Weights of a small image VAE.
Training: soap at rate 0.0032, 5600 steps, batches of 64.
Data: 97500 training examples, 3.7 epochs.
Rows from block 2 of the encoder, named by matrix and row number. Rows with one number belong to one neuron. Each number is 500 + 25 x the weight over the matrix's rms, rounded and kept within 0 to 999. All counts start at 0. Numbers have three digits each.
# gate: MLP gate (encoder.blocks.2.mlp.gate.weight, 96x48), inputs 0-47
# fc1: MLP up (encoder.blocks.2.mlp.fc1.weight, 96x48), inputs 0-47
# fc2: MLP down (encoder.blocks.2.mlp.fc2.weight, 48x96, transposed), outputs 0-47
gate.5:495457471475506520506533518529455463507524535510481457509498482482473506540444493537531510475497496529516487503511529509514493468536507509525457
fc1.5:471486526490490516534511549490530476467475489505515500509514536495503488478520464509513515508487450513532477498471455494515520526503486544529473
fc2.5:498521506498461474505471501526553574470485474477510519507512488550509475538544524450444469484525503453464485472515475484501514480503528497486517
gate.6:491482479550479482471534528521532494486501512494458508561515534506508531491488493501479499523451496523489492538497474512503499465554509485521483
fc1.6:498499571490496481508524473426475475536526474593492484510489462519548524485469487513555493478490503455484475508501520523433544539478496514510475
fc2.6:547538464497493510480444532531534574449460496484543541492494506465460445536502507450426488484501526544504525455499458489539510430551488461498482
gate.7:476550516458500473543516510495510475504492476491479505476571526480509470474475529494523490486541471447526475455525523490449521492507482508519513
fc1.7:485494504442488526502538497480473481489461497465460533424549502510490437522458544500508481497549484424502475448503493494501496508465519472534486
fc2.7:502514506494548471538511505530519448492461523518445482511543526475518473494471523456517528522505467509522450484509537497452519489502447461484570
gate.8:504537488452515511526503513495503538490522484452473443425574499483487447457511488501531530510508518488524543488506511472513469477511466524473477
fc1.8:497458488498471474459519481495488469495496508547552533559479488491497544537470503511482443489476511513473492522458491492499496549482543485520514
fc2.8:497517465504500487454497472466497486524511484506574494522509500520531538565517510533488476484525544489487537521488474471511514512486540549523461
gate.9:520469496469461500492490486478506489514488529489467504475527501482505498501487504516516498483506521488502485514484495514497476488515489497499476
fc1.9:495493481485505516493500482483481506488519519486507501483506478488498505517494530512512472505495522493485492517481516458494465502499515500546478
fc2.9:513498504480462506515506499474496493483484534479482525486513470475499515523506510526510468494485533503494485555507515493510461521516534527496465
gate.10:493476520507520508499506493509508498485515498501519496508507495495495537504504492500493495522521477514509486549508521497515511516482492518509494
fc1.10:493530467530507506494508511533532546466497531499506494505521522495495528509486519488513526481480496522543496526495498534505541505512503506528494
fc2.10:495486525482485497492493491489497481500496485502491528502500477503501481482504504515487490499501502485474532471488512492516477485490488502501490
gate.11:515451489460480507502487514503480458531492534521491517533548508496507514491517478479479532506499519503464510531505441527470464505489527482492485
fc1.11:472554511541523507513491493514520517471508484500497480487454505501506486511480500520513477487514496482523490475505540461527519518529466506527503
fc2.11:499468493460482508497508485480507523515495488508514521504496475509479523513523514508488520514525502487487529496510468536505483488488523486485519
gate.12:484500518495512503513503543526489473515485470493455504505461494502491509503505461504524468521483464507502463500531476523517547511500523514484486
fc1.12:499527457455513473476506535541547470488476507486518525448519494514482545475534487486512508539502461541505488485530486503515526483481513508476504
fc2.12:507495568518481526516490453490472519519506475512471475508483505501515485517478500510481488476518522474473550527473478491516511492515487513492501
gate.13:498492481494491496495504472502499507489484504487503513519502500471487485489513502493495488484492520505503471504480507502507505497525510506495493
fc1.13:516493514484482500490494524494496485492497522521502509487477495507496499511509500505506495491495533487492509480513489488502478487524498512507474
fc2.13:502516472509474511512514494490482499505507479497501502527487500476490504501507490492493504493508501513497474497488489491507516489516499499483505
gate.14:538527517487504464483514554502505503515479486504468459451465489539471534575501531511527510490590547543507561416515491517487459482472496517483483
fc1.14:500471489517504490528527528502596538510499503494502474482485513485492522534510475478531472501584509469522497436480492535451476515491530542536483
fc2.14:519459502492504504501486491484547500526496482530476513487474505486472496465454460491487521472546488448489519491501543533466509522507513535558481
gate.15:493512504513487499501516489505540516538520537516507512508461503489498497485531505508473474471532523495476471504467530520503495508506526483504495
fc1.15:482482480501490504506517488502528512533538498497483504514473499497516493476531520527472505470501504493461520527466519502536487511541481486484468
fc2.15:499518496486496505485463480446518452459448503476513469489512498464523479546486488520518493541466499514520514495550484489451509506493521516498529
gate.16:528517519527470469482496527514468485507520458552526529503496512492485505450515487501502505495468534501483512494509464528451531504536496517484491
fc1.16:535510513514477486504508514494480485510510508536518518535491505491514540472536482483531502530482516518483520484518500523474505458517497521480512
fc2.16:510507479509481501471481500494459489514552483529533507501485486490491506470499480486496496494482536523494487482491470488467511492505477509490490
gate.17:515500457491518517547507475505496488492512481469491495492488499487467488511499458506509498506484474510491477492506484503507528514496526495462503
fc1.17:460495506505485517505511517495491497492485447475512505499479505501466470486524484510507480518462466493504469494477495512508511506492510516508514
fc2.17:490486524498501501483473514495509502491489552505488479501501505496504493494481525472478507488513504495483520487529508465497479479514502481495483
gate.18:495513498529506518492538508532504514483509499485513509509498509488481499520514510500509477520503503473515472508506527518526518468503528516514499
fc1.18:468509492507492522491510514467481497493483500540504522474479524498506503506470522511490497473498481518503511490535498503500493516528516496521482
fc2.18:514494525494513484516520502526486478509532477473499513503521465498502507520501506492473508509539503483507466524485482494516505452512486517468492
gate.19:482461541490518492472491538517509419456533475499457494489479467549514468523456483525551536475542488465494482492495547514511504534552464461523404
fc1.19:480464457526536468543471494538495563507521503484548406482540480474481462498491530489517484459518529480541549483517503470495438504506488513529535
fc2.19:485477499479490471486514523468470469502580524480511489485504461483507538480455465524510509500505485467523525507513515477506489535517494498513500
gate.20:489490484480547500504484482506511487507514512499497503520545515496505501470500513454514484526481486519496480504482520489509506492499500514505496
fc1.20:477490512483508509479490481503503484492498507484496501496560503486488492466498501473499479514485489530498478518508503496502505497501506533518501
fc2.20:516522505523486500507501523520517535509511494502506516516483497504516520521502490502473506488523507510502499526526495503508515489508510487484498
gate.21:495523526520501541523490479477481503511500442505537568470509456526531479489500492477474524516501482502461489484496512572494534518471497496448544
fc1.21:523467470514490463464519501501504506480501523487482451496480516489474510542483523518540476506523482480500528498514498481502481480498481490528470
fc2.21:470524532487502532521497485479491511505537466514508523461499459521528508521499507488455512508523470491458511494511507530508509453492507479451518
gate.22:495503515444475476502508510480563538493512471502541434487521522512510503455536527489529491456474479466517495536476505444510514511509477494544496
fc1.22:488506522462495476520505515484550529508515466518545437483526512509518489455522530521535487463500468455539473514454503434485519531504486478524499
fc2.22:499496509540515509534497491497472466485449485525476512510455496441480464448478503535486511536514477517517495454487512524473486473527499542513507
gate.23:496514501473477546509468515498489536494459483530466545475495527510485476516483498514490497527516520540472511466463479535500446511430471449509492
fc1.23:472492483448505479515515480567446441528502473489547464491524503496475451469547535494527509398531513474476518493550524487591514524518523499534546
fc2.23:520497551511443508547500482516468490495478503552489506495465491513503500496524525450505477470516560503477512462470567508500489500477513509479526
gate.24:475498472481551496494486495462493547462486482499501547538535510499516506522486460546525441522490499526510480476482538457520441530495487530509486
fc1.24:498496503507466442495529518516493489502478504505507467517470535492448508485535524476513479493510508502508483507499485520508517506506525484513523
fc2.24:518490534535505528519516504518505476534490526519476423447468496476497489463496514440466521474504477492510511526504480541481548477476503477504493
gate.25:479469531525512538559475535456493524508512479482488496517512499517501511497548483529516546501529544508547501474496504544517517524517508517490487
fc1.25:481471520513508524531468530470466522489489459466496479490491495517504508500537511524549530487510514526548521460467507537532501495491496511486489
fc2.25:487481500526534497528493529477494546540520483511496500526496506509493509486495494508506535486509488513515506498504508539528481488511492509501509
gate.26:468488521526485495512507534457502533522493517496502518529493503507499526519548511525505524496511531518542541459547493537490513511508516474508523
fc1.26:509523499505511496490499508515525541470488540480516488514515505511510489490481510476470515533485449527506501548537536487519517502525486535531512
fc2.26:523514505531495511514505504512501496482501502503514484499514488464501495527477508517455473507520496488501470514501513508515501465499519525505491
gate.27:514484503463486475476495525506490496537497520510493499523522498518513482497478522500481470463507469525476479502503510484497476499514528514512500
fc1.27:517498480495500479497503512508497483528512545507479492515514496495500472491473506505479484481502463522478468522493495491497483491492518490507490
fc2.27:483472498503502497510500475477492484476488468510501497508483511479486515494476502493477525524484506474504490490506499483498512473505450507482505
gate.28:515512486502478510493510450516481499496484524513481469529482502484579492492479497474540497469488504484493491482472519510523495461477504455512521
fc1.28:497527505495507511502483511496494503502512502493485489470511496500466515500494520505490496511512497528502527505526493504501514503483465497497489
fc2.28:510538525507489529506497482542496479512495534527476464536489521470571476507478500465544503483509526515512489491483509516526508501475484484501527
gate.29:464476483422542490497489543538475524520482516496472518473456529509509485542445493473469494490495465459539493520494502518522438506505508509507499
fc1.29:461492512470560496497496496505461518523483520499515486511473503492501528554469484479479460482514453472554449509492531518515478481464478513494540
fc2.29:521495470521537492491494489508507468515478474501518449559502503486504485552510482522497481471457475552505479538487487482501555487474498500450532
gate.30:530398519501475458471487498580533469508531498480498558472486535507480447490504508495542466599485486543445468512529434524546468511545477508516537
fc1.30:479534518533554558496502497452491519512485509465512527535528475518441490535510486512432510482478432575503462595455481449484481480462469509519526
fc2.30:458546469546461532496546506444468507490470519525493444493507550495527539513467518508506480438482532473512542483514558514464518518516555497511483
gate.31:515482496503518497486474469492545502546542491470501534526536544511532499496513504477485513524510498493467498519502521549458506519502471531511531
fc1.31:513503510465484506520479506507497486492487512540500468469476492523487524509485505528522516484513509502497508483487510469514488511506491477487493
fc2.31:490457510482510512499488459477507529513545477486498499517497496514496517503493485471470512512510491463477500479489498505469505466507487524488531
gate.32:517504530495526546520498499465502484531530532505507478566519508505506545468529443488407529459440500539494516553517498517575521500526481507506508
fc1.32:496437542517474450501477469483583485528493499553505535504442518506476495482469485495454481513527479520452484493497469529471507554530492534521502
fc2.32:490526461531502522482514546532484519441403496497513522477475523488491437542512552488524506514476541527540488448525514489454492474522530447480474
gate.33:498524499573520519475532482452523546513424495475453526509542506497403468497504491503452518510563552482533510559500501478511472493561523494453511
fc1.33:530469465492504506492451503511475490494523498488500487510470465510568546505521540520503508510487533517467545471540504492476491504491498484500493
fc2.33:538478492551480508445485507464530517487425483441479519541519482459436466531495511535460514529578543478524493554544451474517514474548533489485489
gate.34:527515495511517535522506517527486527510510517494532515497527529522524524530508494502515517524532503534538503508503510511515506489494555514494543
fc1.34:492489489531495522496496510494482527501493506494506485508477498477477524502505515519500481507519488513515489511493504503510479492482499515495533
fc2.34:513506493491512488490505487508525469504484485513508495501495497483508480494499498480492489478473519479502493506512491492482533500494465477510468
gate.35:463522486525483481493519534512515478511520505498518483518459452452463459504507500465486530476471533511520523515546520494489481475490538513521491
fc1.35:518502518493494544475486492462538521478486530482456533456470542542540521483498472523484521527517468517507470479472471527506519510526458445480471
fc2.35:521497512495469513507505497495473519499482454485500502494493523506547538475503495517495493513541488485476508511514487482493514480515499506533478
gate.36:512529492486495519492483507513501496514497530520488528516491496512511507520488533497498499505519497494492490468488497497510514493503504476478501
fc1.36:490498530480528496470501507499483506527488533499475462507507492510482513512524486519529495535523536513531528508497530495505475497497497517496504
fc2.36:483496532481493516478489508519494480509475520506470477509484514493492503505494481511510497532530514497517537483489508507514487511513483500502509
gate.37:523522526491482498480472513486499469501535540492525481474525478498495487507490499504517506457489478505511490495488486469558489520494478515503511
fc1.37:518506520565477457474510513505544500470512486501517513514473505471492505493504496518523493481512492538515472483478461484506482516506477510500533
fc2.37:491475480516503470527552482495543506508470476542480519535456525486482544489511513510508499521511476530476500504512517479454495462525518470485492
gate.38:493490503416518502514483510500459479463474505526470496510503470508487523503472525470481509477513502512483499491536477506544493494470499499498470
fc1.38:515488508477513484518521507483524485434501443464522524483484517506490517527510511516505493540479453519490488466515532488513478466486487517479494
fc2.38:479451529490495448516536485453519513458523448499550553519502492540484524523524498546469523547484437519482464491513546494521474435511498479458539
gate.39:481473438501428493496461469496508524477544477478486502501499517462509563505467511503496479516496494548470526525530495566445556546472470523487495
fc1.39:484461491521481508541488498526507492519494504471526521498478524474494490488517495489493506486500466503530492528472498522486532505530547511493518
fc2.39:529488571518577522511519568517517533491469503479553506495463483521525445521573501468452516484496520513523479513489469480510443459486556488481433
gate.40:503497482465529536468468508477427489522454545493467529514514495512508535511489481505423553484521526514532530511542488523507488469508508467481489
fc1.40:494512487493516523523515537525531498530499490498495487485533477508492507547482512470507484489528441482485530518506458520515499505499479498457505
fc2.40:469509540483521521518498520541491501517463494513503503483511488524508492528516514470466504503532468516490501528469449491515497489446497460466530
gate.41:495492518445478514493512477522501529507497521518528487516485513514486464490481474473515523503491477507527435538482518515522540483503509519497518
fc1.41:484510504572561479462547506487505459516476450452516498505540455490489529479549477511492488466476505526527590499526435479486510521500505465512539
fc2.41:465503499454485506592474443525464543493571492539465507470468538495502543500473528508453545545577488462430444458471525513533492415523444575498496
gate.42:477498514501483503549518505509506524482526474529537498514505535479478463478515495496516520484501492505517490540492486505465535533506519528504497
fc1.42:458433536470471535447499501471543498506480473479510482517503498491477509522541470528478536502544526530510530513528501514450434462509499517516519
fc2.42:533560439583518480579523518545464491557504536509467540474504536482525480484476520448505477482432534509495449531493521456555543518432465439494443
gate.43:518516526435507511482504498491490454517456503504481469471526531491503454519475498501488535484486475489496496548547438489496459437523482495504510
fc1.43:507522490377503545525515530461476499518443489514487505455562554554483463499467444469485510437547402430503457542571555503503545507520590494515451
fc2.43:511519531478529479464485518479509506480506569482528530456533464544533512499512441486483509437548432473496483514472487523450495506490522516502455
gate.44:493465464521501468482479549583508514460465468458534509494475512464497523499527522479524448502534539487549457463476480569523484514533498448534519
fc1.44:470544506505514465525527543523482509506507474518553469481525503471469444540495556509570465447539465410547507463484558454456490501453526571528503
fc2.44:526475480465489500480441527468570479513505474519535508523466508458486519490433473463479516498509553503568483486499510543504527529534520506518527
gate.45:534529561506564483550486544463509482463480458493459489466480511533531540510502507496518448512496469525506496434505473468496496497511509532524494
fc1.45:501514552528529505549488545467518499456496446482486492465481513520531545507524491476506452485502485516504511434524489487491497497527521541530497
fc2.45:462461503529499531539535514484519519506481519526501505473482475477463483475461485493483496460477490509523535499506537532485513505514533489502483
gate.46:492517531514519497522507505526501506508510492505513498504490503485497507487519482497502509516483506487528500521500499512502523498505521497508522
fc1.46:492489522541487504532499529466534509513523505502493467520499466462549488458495478493470508494517532519507479494555483514488490498511476529515484
fc2.46:486494510465487483482528460535483522477504478514517520517502525571459504521498489498495502481473475511488523453434531490488514479490505506493544
gate.47:507502522500499501465506501481479481537492511523497498529485496481508510480507480464494472518479475485482523521519493496463502492506490552486516
fc1.47:519523500508502506482526519506492525520492503528515519512490502489508496474525501474521500528496507496496508523517490514487498510507498542483506
fc2.47:486499474519498471517501484509521507506512491499514487500514490490495498510483501502481498493523503518509481508503519511514525484501491462509512
gate.48:500483545544492504481516505516514459463467519481487514522467501515519562524521472476498488495524494496505459470488513556520546485487488506540496
fc1.48:513521471487481505478472487500516536536505483506518462507504495497498420503474534539503541468505475533481487529520488499484480476459496487522538
fc2.48:481485500469492430571512488455455543497527491495514565503492483497497575504503487478477477501483525504505515512504499456494471482546516531492502
gate.49:520556457514442489489507570503549519476488518504495459508548507493517519480467493528466523515512496525489486491517491558512472534476469510522493
fc1.49:513539447494532525500526494488500483538435508490462511476524481508527548493463513496483510526504518505483518482499502554548466513472533500468532
fc2.49:523560489542443481521493537507507508469513569515517452477525493431508477489506495536499478515514491532521472510505481546498488505502484490556488
gate.50:511469522463501506512487510517495534507510512507490518515480501522520499511491508477491511494488504514518478529529512523534507509516492503505515
fc1.50:482485517484485498536487492460491508484488495507487511499514492497509501482497526482487474505493495482512493449461500472515508500478507460496495
fc2.50:523485503504497495492511500510509496524516495504510487497487481498493518505505499503504516501502510506512478548523483531491503497516497521486520
gate.51:555524481489489498516451543503491517450511511468454502501473506480521527477477549471452525519451448473509515527480479486520528461505501498470449
fc1.51:513511521485486540506474515483494509475490499503476495511461533488529534488512481506483506513448472511510494550494493470492511475514522502503479
fc2.51:455523517486490506470528476476500440505486471527511494509517494496492487491494436536517467467503493527505491492504512517479493521502515524508540
gate.52:536513517489468468469543512472486479510494517460434520531513542523448446480544473488520503505498497464464477480531511547521510513501501461516496
fc1.52:527479533533504481483526493493517514492485491491480454557520512521473494490518471489536482514495502498516452513510514489481534473524478506515500
fc2.52:486517517505527511483441523531528511505480461544549443501521499483507491520475536495462473509501512544514509505481484491516503456486520515468517
gate.53:472466474482526485482490479554472492527466580470510529512535561526513472538522476512451529499514511512529521457513497474494507478520468506511526
fc1.53:496452503505495473528484447495487475537523523515536521520476502501480466492501454508484520464469523546512455475496501518460558499550530499464485
fc2.53:508504550568478490502487522452524478539534443508524477474477427449501483457468491530511487496507489513506493576515502561543479497451579518512438
gate.54:495482478492458495485502538519536499496528463454500483481494476490520521490501510497510509509527489498503497504518523522513493479498510503484508
fc1.54:512520467495483491503511506531527521491477498485500493491499478513526504502481534516512520500516501495515506506494526450541503480518506494497505
fc2.54:516497483506474504497501519517538494492503477493483466494482481478504524477470518489489513506526489501498498510515512469503502475517503496485501
gate.55:535475518516466518449522474480524491532523552520522534487454526504540502473501483448485489523466478507469473494492512553511492468534465497517509
fc1.55:474465507512505495470502475482535502522582494504567486488497505485501480495479494499498469492460482510523485462494539505522501504474494519531511
fc2.55:513520491483493486553489518508510461457449484479501500565512464446486513525511531497510486498553494498520463537535478469488499516496509472449524
gate.56:494492482486462482512531484451524514494476481493488504479511498491505517496485554484471510533542493508472535500492492503523491482494498508497479
fc1.56:528535540533527539467473543529477502472529519519497509508515538523467513526514477529555520502470476497525478502547515524489508507521476506509512
fc2.56:496514531519498505489479511526512502497513538509506529496491518512487512532511497524535544513484505516543511507534513539511543488515471474502523
gate.57:524521563482484482522493496483511487500506492512479486521453467503500490499518540478484505512491542531459523502476514501511474460535497501493507
fc1.57:519535575520464498536543473484536524479497485525522503537451492504531490500529505495496497519484540522474487514495543513533485463548495489515547
fc2.57:508512515506473505522539494484500494485477488526513488532494544484519496480486458500487506505495498505514454498515503502524506520506510477510545
gate.58:514549538523561461521508475465532492522507493544496512547519504471560457460499457460511492489505525457514496499502489499492532530488484527501479
fc1.58:499505511490513511524481498502502524476533525512518470524485495492494507503515462480470511483478487493510493525522488486475524507510502520529484
fc2.58:466470485497442508477504497515488525467485496502509512467488495548454540495509528533469506498485454526476545453492525520494471473530525507497551
gate.59:489497507480509533512516474534534541537521553517506542474500503521531512539503510535453453509552521502487488518516517508477527535498523460507507
fc1.59:472453507487489437460477477476474470477487471494492447509446451483462460449505443467516497486425514474498454486460475471509498480501457520477455
fc2.59:496524490493482495524495503504521485496464503498478523502503517461494523502491513506492510503505487521511542514542508497496519484499505454526537
gate.60:509515471495499546463510477527472540480536505502481469440531535519470483515502480519547496547493481508442540530543525489498463465482468515508477
fc1.60:491472516478510454565488506490478446547520530507492509479528447513520513560484598507463487485549540505486545423490420437494496533443519507509505
fc2.60:479500493502518525511529465534450579533519498502509457430509522580519465500560530513492496499475469503438518477495501516491481453435515542517488
gate.61:500520504504500474501505518525516484501527477508500495521487529495515488488511484500531481512492445492486477475500520510476524489503491519495490
fc1.61:502496472517511511509504465484486488523521474470479517458485487517495485501477523497487561496492534514492519492463493526450482492523477471483514
fc2.61:490494525493444487452504532495505506485491498505547482548482506485514487518530467483509442466524475493491472503523460479553498501473522505482471
gate.62:559509526502536516544496491510459478521526531487522517433512511524518482505507502515501547503529536529544497509471546488495532477556563523477482
fc1.62:495508529511493508496486494506482499508510497450509493477489491485487476460536481515479519486532500503541470503479516493470545477527497498492497
fc2.62:447470487483460510500525503475545542499484470517498479594492529518470520504471521472534495496483455485498496500537477474498483545465480465509567
gate.63:505479496546459458498497481468466523486543468564561529515442486472475474500497514545497466455479557513463509509508506499456440527550494484449503
fc1.63:526518481478488480537473478471519523494538490531549492508480462462498491478494527517489505501429522508480522537490496436479458526549512493474510
fc2.63:488468466494528546503557496502489525518464438501451467518494533504506502514466515500501489526462540494511492478546491491515520486471527498522482
gate.64:542473495459425473558557514424541516560452479497461461440486567513445518555482556528484413597558479487474502486447512536539489532462586436433496
fc1.64:534521527477480507487481501485509492482439528535496518505534525514434491540446504487527464593528437547498439515420484552561507515417512446470520
fc2.64:493475551516479459461496457486497532530582573497474539454510477530529482421542448478521495476512459509455457460527509530544501494434493560513501
gate.65:477515462522497515461481486510474504485495525481504527507460482482478467519481504483512511496467472490526493504500522501499522516502502467503496
fc1.65:509551494508478472472494520487508499483486491526475494484519505509497489476467533503519502512517539487492515468493484489504475517516477494493492
fc2.65:487502487507497498497508523489484497506509497494515535499489508499498491529482468481496498499488482524519515494515527491498515515513510455516505
gate.66:462543517512541509519521475533528472517508497511478519528495475483480526530490498478465458479513529524463471507525506488491490483485511520530527
fc1.66:474532512469546485503519460541507476498491520502483518505474494491506504528498501456468458471498549533461491531544525471525459492483533515559518
fc2.66:519457475522498514516493500482498502492497494505491484515512501486467492506467493531503541515493472492517478473496492528502528458529476498454502
gate.67:520514515487504532514537538525514501525505490520518488476516483491519495489533523554542498536546530500517526475494492505516511498506520499506489
fc1.67:489513467492462509495505495537492505484510475465501502489507509501535520520494498530512486479499482495496542459486512498495509478482491469485535
fc2.67:491500492474473506463513465544516474494522483494496491469522487487534494501493489517490494496518491520493549465479505506501525451499496474483518
gate.68:504490514523466506511504482468534544514478459473482488515480521509501531477534501512499487502512521512519471506462506506503517499509515437510542
fc1.68:516506506513530482492488494544481506502507562512485496489507451511511487480490450513448513501511495485471477531535475528513507536489479506477477
fc2.68:496495458490506485473491485488535500501508479528528540540505524499500515545467518475515499494489520522502543461524542475477524458532502505502498
gate.69:510502532456468469510459501524527497521533504524525476509489487485466499429526480480511530496507515579490508536501540535536488497525500479484525
fc1.69:533487502426482503501467491551472480496535507482525486506542539457454490437520479453508504496443504556502511557533540501580478446509525493540537
fc2.69:468494531532447532514509503497494502499498532485513515511463484511482489506534504483491506465513515499512502468462492507478510518521461512451520
gate.70:518507503442503513488508474560514507482463541519496496475514510517510460531474500518505493529483533445473486478518533513553478492525486490529508
fc1.70:520447452457518503505499485505526554525468529495522480528516523528550528547464471515461519463475527504525475503529548543464475468513481534521506
fc2.70:535465432499547452518502490487544519522477497518521482521495515493500508543498484550498512472473508503507482501529519535451509469532505532489464
gate.71:483482505487485476464502532463486511532480537514480515491505530547476550497508556472505519448480490535515474508506467510470466485533493497506528
fc1.71:500523495439517532525488525515482495483493498517501498495521490503512466510503494513517496518499488453478527471516524501510500514497505521507465
fc2.71:450512496502484435497517547498462543515466561485473528513501523579471535472552512468519529447460449506503479474485498528480484493525451452491531
gate.72:482484453472495543539506503507497509485490485494523503436494499514515522514488485483540535493502481494515492501521514488482479486500512492492484
fc1.72:504528491523512465482485490477507480501506497475487493531507507473477494487501534524461466503530489475487458491474494483504493517468486503507522
fc2.72:478531472474504481535473532505510509491491487495515502486517486509513524535477520472503525508506488505507492500526488477486472471525506497470519
gate.73:490479458519460538497484481481503522490498487479517510507488509504505537551482520486536483487501491508481505501512527495473470471516510511543518
fc1.73:532506478507525514497493485489496491503483518507502517489523470511540502503485518497510507486517503507475496498517476509502475490478486496496514
fc2.73:481509479495472508488474491498509536483480517497506526532528494518508521530493526501534473479509494515484528500517530502502497503541511510494544
gate.74:518491527492499472551474497537509514520534528477532486527541467514518429480550442476580477580474440524459460512515518472488458486487462519514564
fc1.74:509516490481538487560468491527491490516502462433552513502540432498529427493551520510505564497508524471491515467513478470466489533449494534531576
fc2.74:470552511516499488550490528506467467492472539489530459514502469534547472527565492494519488520488415539475455504489522515484455469507463456440501
gate.75:468484491487491506478494503520476509476494498487489535508501490473507505507498515507507499509489504501519526491505489507508515484529487489508474
fc1.75:476481491498494510479513512555484500490538526507483508473499487471506550524493487516533464520522523475530489515491482510500508478496487481475463
fc2.75:484476509505490503509516496512461473494500499474474482469500483450512509498471509474473474485512511476508481535491468480513494491493496516471468
gate.76:519519512488521546476468487472497499451483530487475532550511466513537582490534461471468523503490518512486462502513523532475518462463481489527477
fc1.76:491496462530497514509525535513469523525527479508522455436470553521469459517512494533523514485515485491495567483495537499532450516492489480478476
fc2.76:517503514460539520494505483498506513514507491522492520499519498495492502483481491504481534520503544501511458523477448498532521475448481521554477
gate.77:524486492503511489521517504523517530513518529492514483525528480498553481471493501488476492492514492545496471538516490491505497494505511515504504
fc1.77:490495479485489520462478498498482507512495495488473493529528506507534488487473492507478488462500476516485487515492500470467497515508475511509509
fc2.77:494497526481521483533510502497516512491501491526517529494495515516479518506515526508487557532502489498508523494517524544514523477517481494504528
gate.78:478430527471513519474492460556504494530528502426468509514531491504524443501537493499492493501520558511475499539487495544495493511527482502533504
fc1.78:537501503489496499498480497464493504504511517506523499471495502507495528511485510489496502500506493491518520496496494478512491500482496515479511
fc2.78:502457543479507525468504464539523490526521479471487468494511470506514477523510488498488485487524549494498527510474456523515501488530507515517503
gate.79:543510508494507495509495476489496511503508525471503499522545488478496470483520532477566492533470504495516450508483504497492494475471500504509547
fc1.79:462505483488504489497503520517484484477495461527500480477456510523502543509470477520438482475537486511475553499510501491513508537509490479500462
fc2.79:524491510501501461521489483478497510507498520467492503511490476471492483516497524474485527509509490462514469519493474505511496469501461498491511
gate.80:435513497555486531521536497489493494506491453495486527499524507476498507487523532528530487485514509517520494497466455475459500492502531469497530
fc1.80:532470523471479480510498493510524479521513527528505460461459506513485502512504462512488480514532500465457466529533546549518541531491513541497435
fc2.80:474545470501507515467479535501482490492476492495515517580529513498495466510486508453503513482491498530523488470487481441470499476509477425491546
gate.81:503487536500488526475479515467460504507495483501497527495454512515554506480493547492526508508505470482525482521487477503486523506518480489532507
fc1.81:486533479522507491516500473518537496519514509487488470504516457490448501510488428510475468502493510526457462467524495510476495487483495505448508
fc2.81:534496499451486520489501501506518503464506499502508519488478479487514508528509515482471513533517531513498522513508498466493514488503509479532502
gate.82:516477473520523505476509490519513499521503493459468497487489513520512513496490481475499492513471489518498493503487457507521500482498506462497524
fc1.82:501490480505510467481508514524526518506489476473493478509517539508496502510490476498497472514462490489512492516506492510514503501498493515522509
fc2.82:485490499485485504477490499493486499482530508502533493499505504509486521514493491502468502524497504478491498523513506485495504512504502506508511
gate.83:471508489490502522495497525504524507505504508490498504507503505488497489490514488515479489506489469514511507497502475480495499510502496540489484
fc1.83:487535491510513508495501537495525500520514501505468483521496519495540514484500470525500502536484485523503492487499478476488495530473477505490504
fc2.83:514474518478491482494486474483488492474493496484495492472505467493475480515485515494465478499514484492481496504508530532497511465521517475488494
gate.84:529523469498527504510513526487484516497490461492519485504503484531492504516473500494508541500490460505507497490507514514495511495529520503492490
fc1.84:426417477468516491471487466504525468510448515488479473478452443483520485469493522516461453498470475482478503482495523453488504513511454495501432
fc2.84:457473530510519450524516485490525498509442490543504524475474469505514510493513514554499521504473476524512539507534526517497533447502476471512480
gate.85:535506506434532490549487501487483483526530480513557477540516436497495512493532490508489534469479505484477508533531522493503489510491500525482525
fc1.85:482495498523477493471536461494484502492507470537533505499522493514457531502491500523549486493488523511470458523485538518481495501482493520477514
fc2.85:448521507550463532453522506532478529484492514517488509453512574539500485485490497506501474506474504516494476479483516501502507487493521500531480
gate.86:484477446501510503488472488519503487446472479480489479478515477491505542470483485455523491492482490472495481500476481488508493490465500506474470
fc1.86:506461471514520530485484480523500508490512506519508482464494522534495581526489507495550493533508473534478505512518535519501505505471502495500495
fc2.86:525533511515500519493499524511510522531527511493516494526486487490515472516512502484440497480536529493508491511497473485494518496511500519507493
gate.87:489483519479507499476508509488516517513497499483502511509512517492490518498519526474499493480513492496530503539521504504488510480509512516516512
fc1.87:514499507512496498516491523505512506480493501514511494508483495518508497516508500518499496516503501497481522484493499493518501528512508506508486
fc2.87:481467524482502498492496517479511528506507502496520493510500513511486513513492510486482531488512494482518504514504487508492498485512505509498517